config.yaml
model: "image classifier"
translate: 0.12
kernel_size: 3
adamw_lr_other_params: 0.0022
ema_decay: 0.995
Rows from block 11, named by matrix and row number. Each number is 500 + 40 x the weight over the matrix's rms, rounded and kept within 0 to 999. All counts start at 0. Numbers have three digits each.
# convs1: 3x3 conv (model.blocks.11.convs.1.weight, 192x192x3x3), inputs 96-107, a 3x3 kernel for each
convs1.3:462524512542533448471546492479444478506515515461508519503483460494495490447527523500504470462518486490496453457509465516469468507553488459500501599506491494483494538478496537534493497486459513566432535497448480546444548523470541505476582489512498534506514487507522512502486465480479524521531490470524461523501476544478501515
convs1.4:534592473531507474510486537531498510500459514528498488495470489548530488462468498525499480532482498466451536462521487528492538500492460476510531513509470569508522483526483552525506478406484508528460462545513516500519512462464519486543521478557439503449482489529512564496523530458564483470498452498549550531475496472506474466
convs1.5:498478501497510451534442528524521503514475554509533457469494477496506503501509475377499539455463523534517556491554452476447423499396521512525476500520496508474402475484492485464560543495433483474593459476511493457444437500493500509499535519470439444462534514544494506581510446500498533483440468559495479473468470510528464513
convs1.6:467482459574564474460496453509522505495486560524457487488516491477472538520385537553506560450525529499461462465503449517527481533500445448408503516505492525425563529504497601543535440524493546513483412489454489456576505492427491409486547546565491467440531415512527496594454565497570477541525517374515447522522468536486489516
convs1.7:471545403543487543516508484459508509437557545473470428453530484479551481481524441480470522521512473489485568541565515506469501565510531558498452552467413508540456514533506489441513450475541515533441467475536572515466441494498512518492559484539519478583478513450479521491516484503500528525451484464559485565493574459474507389
convs1.8:471472456496495473525510421470517529525524452503500491542479488498464492517496507464517507532487457445482452437526476524501465471512561393479486529561598468534553480507473542535450461478506468537481495505373537521462489492491511468507507525492447476556494501475509500470511494512450564511487484484493515483504435478449501510
convs1.9:508483510483542532496497403503495438477513441505466518516557544547508506527477436564467514447483468521525451472507540503480518546491520512518448498540523491468463456481525583451538494479471458501459435550592426497590476477529522525504558457480514468488483499525471441515515497537512503411535460484554487446504462491523502492
convs1.10:523462469542489508532477446506559503510435484515523494559526473472455501511448499621516465504463452563480506557502478507508454485490516449461406508497521517553518447510503520490484447502469509522521542521533545487497530522526526510527513492490495478550450521515487526438484476480498544486520495548548521495487472455527508459
convs1.11:547589465441479550492466421528437522507465524507453548527497523442577521480428472490533469466463486526494518494559478452534568518496434575531529533505489494444510516519473444460524482495466413502526506485470473513512535465499548517489479523498542555534524508462501623432525525500480461525510466593483530555497489512505493505
convs1.12:510455525515539478550453495509491502507550470555425486473516465423468467500469555479518463540523466472513412448509512424487497534473531565529508482453442531533489501525526467469563500471500510460468498500552554442525466508518527514513479531510512476511556502477504504501528524524504497502451607466514491518548540552496475458
convs1.13:481441444572611572434567484510516543517507523516514550474484553481486499520556477483446499498483530522484514533507502502566492422568490531528449511515507514496516509480435502559501498510456548474576553493494452534516469485593481522467521541529437502525564545463497580518564526547470475551560497440441481554478511540482541476
convs1.14:463464449493541585488529461498477481528478527505501439440487505497445485461459468451531448490560491454487527473525441489535501489551447536488498444555500462499516478480543456505498427561451472464579504571566519482477494469526516495551487484560482579532563517527600485479590514484549455509463501578509516439445517456475497531
convs1.15:522483509476451499464472498436501515506492551489478495471449509467519506501523533524491527584501512544498472497497525543522496515438493548548437558544538409439470496480509463457467472492510557474511552460503484549512456511496481477507421476481475502524515437521508492462531512493429473481505498483458502488423518547459457504
convs1.16:557469436513480492530507494519467493488499486455474529457497508458491462484549450537478461445488580543478465461515487553451493440518496484433439530552476465534502531443435504458471564509527507512443510494478564468514507450527518516494475514490499481450467508446521466551495523571501520498496533514506520499547509489481548451
convs1.17:513543450553469493513556539474528515502452533516524501553463557502571506444443480479560549494480485539498503522554553500470442521486542459461502544464586535569512454520542558491479480541446527452499521516468504510468520545486494525480398471529526563555509519520456439475478431467488471518525553521474461499529544467513511515
convs1.18:470589552497470529534452441523481539539461522506485517529514467481506472499471456445505492473464496472466507513552485488578537423460470482593427449496492544470453527505465429465497508508503523501511511553382478550462542481478578563486516524467518462504449539472523526509487485521547545568499460525511447506485491539535495445
convs1.19:504561502521538491527443481515532523506512493504529504507534528484526496485487532518459462511543496508520427515536420497526528495410469548518489542512522514536486474533462513600483549533508524535469463440489503475513446495498514508482468437482487481460454504492438535519480432463508511509456501473495539408512486473463502486
convs1.20:485473477489552481485553490468551499512463513457456526494507507471467491489437521543513484528497477458511632548442453486532506407540459516474430486488523476568614518522467492492535462444526459497559470524451578597509471412525511483486534556505513481595503509446556480512548442527456522527565417491490483515504498491505513502
convs1.21:482484472477457482463515543479508462450461489557475490469461444456542493487537468491514549522470541440479504503401471449481478494505470542496522394373555474532522524500461426430451479550532566473476547486477534474464560425507496444518510518516540484545516525432503513473478529462509467578555472543513574552533468513465470416
convs1.22:484553483522501490600438519479513514526481552481507503527460462502506519488563566531460469511550456504522483504567534526461475501520475481487546536544520523520487544561528576443436498526450520529509513515497485462490516518447516516494500446491431445508463531513467493501545516439557465480477513451490443554524506483502479520
convs1.23:454510470543576522490433508491533479494484490513454540511503533498460491506435533434518480531443541496572526510499435528545468519483504521494406567568530514453499457496528475562560523486449479504518485545554462512538509465538497473510477497516488513471462509515518498455516430496468500460516512552517471536461547514520516528
convs1.24:546443505575594471463541468469500488495520510524529535461473521440523537494491540569486532454440480515575489508460576468555505502505500442526492564527477513512471460471538520576529468516496500511512524497573488463477558565528444465521472474553543468576537499453485471550520529477490447511433439463510468520453530518508539548
convs1.25:457466471444512519475547570538499520518531525508498502518498515467448531498475510564524575516489530548484467484489502548482495542506517427521511504543479443511490523423550519439501510551467452523514499491515581548558538517441474506532492533526514509533466464456402470527498504482401488483503476453549476504527488565496459529
convs1.26:477507528481608526458519473540533427547503567568512468567519499514474485501552498492496470519542502500510459473510497544558535489479504467526448531557589515526422507450485537541478513542458542535595507526492480466534586483521495515519496500493472525564503423510490541528495457530409463555478465439492532545539514515550522485
convs1.27:510603486489422529485432489478443530501497516523483490513476495475527435484437559478535548500497479561542500479554507495433507538455458565583438464523540473514512567605474530431470444449482461497506554433568494516488478488476566510512518477518523511463463516485536488463503482522499400516517480489504524500524528482517524511
convs1.28:494532522500587584453544514532548505498537474488496495466518540516502514522500525490485486518541519481511513508509489534573560481491423489504506545496427488515438523558463540538468489524489482510489517465522477555526545494424492451503478498533487478508495516473458583474484472429548473512498490568504488491540495493551520558
convs1.29:517502460525575498538450486529471511456461449508478482495477462504513525489530479509536455481493449566501522506605483552507471488468390580522527548511414475474412485515477476554422437471452526500477524527548510481528529503526476458429489530476479536527523441510516538517508421550491502503525490581493527509478471472501507467
convs1.30:479502500504536556467513453558437515517478545512465526511530517480526476506527499557457515530507504514435498502475539525631473431522502574536477554498504466480497515531475545543502521483409494525566494524477490514497540458501477499517501527485500489474483555510516516482452534423447534448528439550470547453477538485495465510
convs1.31:545548531554531521494541517490487487438480563516492554534491528513503546486451564467530553486515490542486488536513544520458506561500477504476518503463432549549466535533478495549523488510463528511491448473511511548524468494435476503451459465489494444498543473511451460472492521483546525483445503494547477550461528545520535477
convs1.32:464504537506554497521487462488515491521491555539480495496513480478488502424483535463503500559454479522523500412544493534495499508524538515488514507500539514562501441484495535556511488564461577534421515537555464498481493493458432467539483441497528491503535484538454465469523473502524488464489483442482477484476490526498518523
convs1.33:491517474541551541472504525533496475459538491485529501480533514462482525506530492478477539489533520526508546533525451485586526496455517513512514543502522511498470541525490537515475465569527496539508488527514517495449520518539490523463504504500514473515453516455484537476508454488531576525454446541521503518495509522525464508
convs1.34:495466518484559522488538469521502497485504481511499475515474508496478485488583499518532480478523481544527478521453485474510511495462465475555594582478489531515490493471520512533497501581453438536545410471518519483556479496543547553528504490491489474545545500563494461467580474549508534466487595547512491522504547556509491541
convs1.35:487441475480476545516454515489517435480452472485397536491486540522474479525474486503517545514535471501487517507497493583514530522486500539580449482425472508517534478409547539484540455563532527556493555483443491513480507563464484512522486527465529549466441495479481482493483450537522555478496531468517466517488484479475465499
convs1.36:533551439475509562500531460450473450472537496535520482479482516561474544460529494553449478485495538460466501425537485502517514454547472426522433429529533531495487482564478449542513475463547516598482519416534559523434452411480550469488467516515489432434558448529534483509492527561465438499514478471482485477496544510467555423
convs1.37:528522514501520471473492529519468508514474530497441496518481430457475518485482495503446518491498534509540465523564546481518532485469530449398499467558460484493458576581437548574507499491512527449478493502398416470489485492514493471487585518485494496496471482463557531558461525551541550539530520476528483494512487519507523497
convs1.38:449463506488489529512449532463435478491516473532526519452483470524535485468534477488480480425495461532486525476496547536522513484438459458543528477452511504429510511455458509469480610451487556507486512508523497497510483561496438441529536491541471556539542478540453467527554489468512515443554573428503538480483512424513516462
convs1.39:501486473463492530452450476543471550504505453515504528542562526421507478467527462571499502510480479558487554448485466517465486469488509527542491506453506523542506445490446551470532481503493438516524449524478471543525501562522466440506457478448546547542489507477486469467449479465474441478512468496507530469529530456465485527
convs1.40:470582465431523562461422498499542519491505509520503463474526508502502480486462504460480524452469519508533500491538493531500527524471524505480419506539529516489482526578477500597537482429513457472453525458505553439482441520578471477465505474534507491493455529534479504525510534581486476510410509552498480528519431553503499550
convs1.41:541535423558518462502427502444495498486483538452501474560511448500508482543474514495543516520463542416518509540522483472521460455475500412467511501504483553527451513532525534601483467468504507515461491502454573497538464462451504487519522532468500457495451435582508479504428478569488529481505453453562452473486464472468467507
convs1.42:498524577487556545487521475506465496537458538488484464520444548556567457549488519498504540538529567457586514472508455537539531509528486462551516501527494462573562510499497504586504457525564464490504514458502549579504474499546496461468445473469514458524534449518467455523456561550493544498485504523497502460573437507561504411
convs1.43:531488465486470483525451531485472519441560531475484504511545496428475460445475506532518496535472577463497500528455552515517475540506485458482479543501578540516523459510505508430499413455492454506484422504559524507497496559494440531518495509518471508492461481435491524485480436472451531473462532473534513484517493438512484471
convs1.44:482458489560481484472491467501510515495471495494481495570475491493482513468472506508521520455511554469490467534601514474449512530514514494548551535586476566554452484512555541526481509463457472529450513458481529511527479532526551381437478596517413485497511458409540557530580489526442487511522457575517483500485527511505517530
convs1.45:477550544424424526493586531478502505516531491528523492489536456446548480479479501525512549497482475483518455507514420504451561503511526484553545483482500481483503485499532553459482461592538528508477495517482471543529473515498493508520425462480521488500538480533481443522510498503401541520530477499456546499508523545515507522
convs1.46:517498546508527515552569461493473472506483488469469431444467516490487451542501461495523460460494496500497456455531530472608511432441500487497445467473564503446568473541466536513492491523551478468485457455533566469569455493509480507458486484497476561526461564491444507534533481470471529503512462500444485533477474491504492506
convs1.47:488469505509437452500439489518564552506528459467495501498530527486518556537498472500535501417500518528532499480505489490490440486482508524499479479474498425523509477525466590460524474483498537440464533549499512541462471468424550512483487517554544499494519488485572541515526587487498505529501454433507418531538458555516453524
convs1.48:486475507513569483507495493512586475522513454451464527522528442467569520507473519512453530540475502448526488461528531511552527473545482421454521479531505486534485525522534524564471511521520547476523527508443495483509515522477466515502555480571506529460480509529508553550490537490457523553513464477514472440524472494467538478
convs1.49:492542496521553497475498507504490472527532496540474513459469522537541526528561458488441582525542494487495458517493521518558491505505489499494504507498510496449516532487504526524547450564495507522509482598512569478410552548493489522483515526498432551499507528503539525500473512535518535506496513525450508500507482563485482419
convs1.50:466493475530515474512451556484544522577481507499461494553541495528477471563494540483501464531508518522523506534474511579497511513514508453432391501553456462522571480580507585479559486407501431444477476458554517448513479483485437503505457485455473452491473498497503465549486569473498513482539447488473535548508504533518479491
convs1.51:486509507445425480524540475508510449553514481542528470468513504565492491419522548458524479564525454505521475486472526535521500449504492501436511481501496490487451491482495517511452509523483543468470506497519462458480463499504477506523497502578431510581550503471494485475472482510511548483513457537527557462525475554503521485
convs1.52:534521548413544538496508454519534567519467428531489522460506534547494466515498525473469572425489567518466576558471479477475505422498542538554558530553447460448479525542525453640484528450451479468603514476462516477493524453462482558534504561488491526466515491509471490473530542504446438550533491548514522506458518484407463497
convs1.53:503479523490480517530495469474546518481490489426490515525542479499448520430547473542526475475492503471508511495532500484530519520454460503474478523483483494520466493476509490437424496493459454475539483535500482491588532457522539493457540537428538515538496507532497432502496402494466453491513510546489563518543503446523447495
convs1.54:499532485439463496466529452502510528486529522473502526481535499435463533492502525442524475537516541499539505439472518483474478462535491494501515490482492468525467491487469500490508440455504487544587425469532411486444427515505474509477488540608477499506532441425525546496494519445517450527540502497495554467509463466469472528
convs1.55:479474458487486502488497471527481510490472504473536510534532527482484487518436525498493497507486456509532526581457505506486500522557459490507499473483482530520575508521502558576461510519458509547460507524560493525495473486564388504504453477535468528514416477511410429520422442462473521538478462444514497426543530503532514514
convs1.56:468489474494526507502442474503516537561544525505458539508516549510531480577532497489481484513486454560508520515518477549539483489532480478479466475503493460483530496510457490515612456483505443547477502474577454513439478511529440538511540464559486458519514453520457520554480520509451438525490472561544463544482499493500517495
convs1.57:465513515423588518584547501540560485510533529512477499479489451518496568504456507496510494514507518475510472486539453469518510467515503499498479527540530543502490566581491531588513498513445591473488503524454447520535496547572477481478464484516470484521539487519438485457551507457499530512509520480438544480515500454516502472
convs1.58:451446516495582503480568498497507546464504516503526560469532521517474498526568505466451490548519487504530491495497539473585460504498489471486459533491526508537446509522484539548537539505488550526560478503464589491480573484492526563556496544454472476475442510539454515540494495469470511510523549511547532521520533460459498545
convs1.59:457521511517592588457512519467483494483544450493492507529546517509492477539445500495492572485529520502536536553472476474463562377482506496478438462480569496442525490500531522566493503491476560532533581542477518476531536498503515541524519486564547516425568557523534478479520473466528504466502502470482514464552554479498512474
convs1.60:502552459492566504482549491494546490537505476467456448477547450466532535482477533510497501515518509481505466478509531525567541481545534472429435496484513528525521490539458466542548474472531520526505500462501523529464489495535549519420485501528484476524525452472497478502533467547473560486475513513524451456493498490533496489
convs1.61:470474493461453486544549462518481527519512528518497544487502512485482483492483568495488533539468459561504499512443561528430500498486510550528538564444460524509537484481500494431503520528466480458532505512474495492513523467510486503510507500482509557501507529464457488558510456513513510457468504490480556497519497487437518504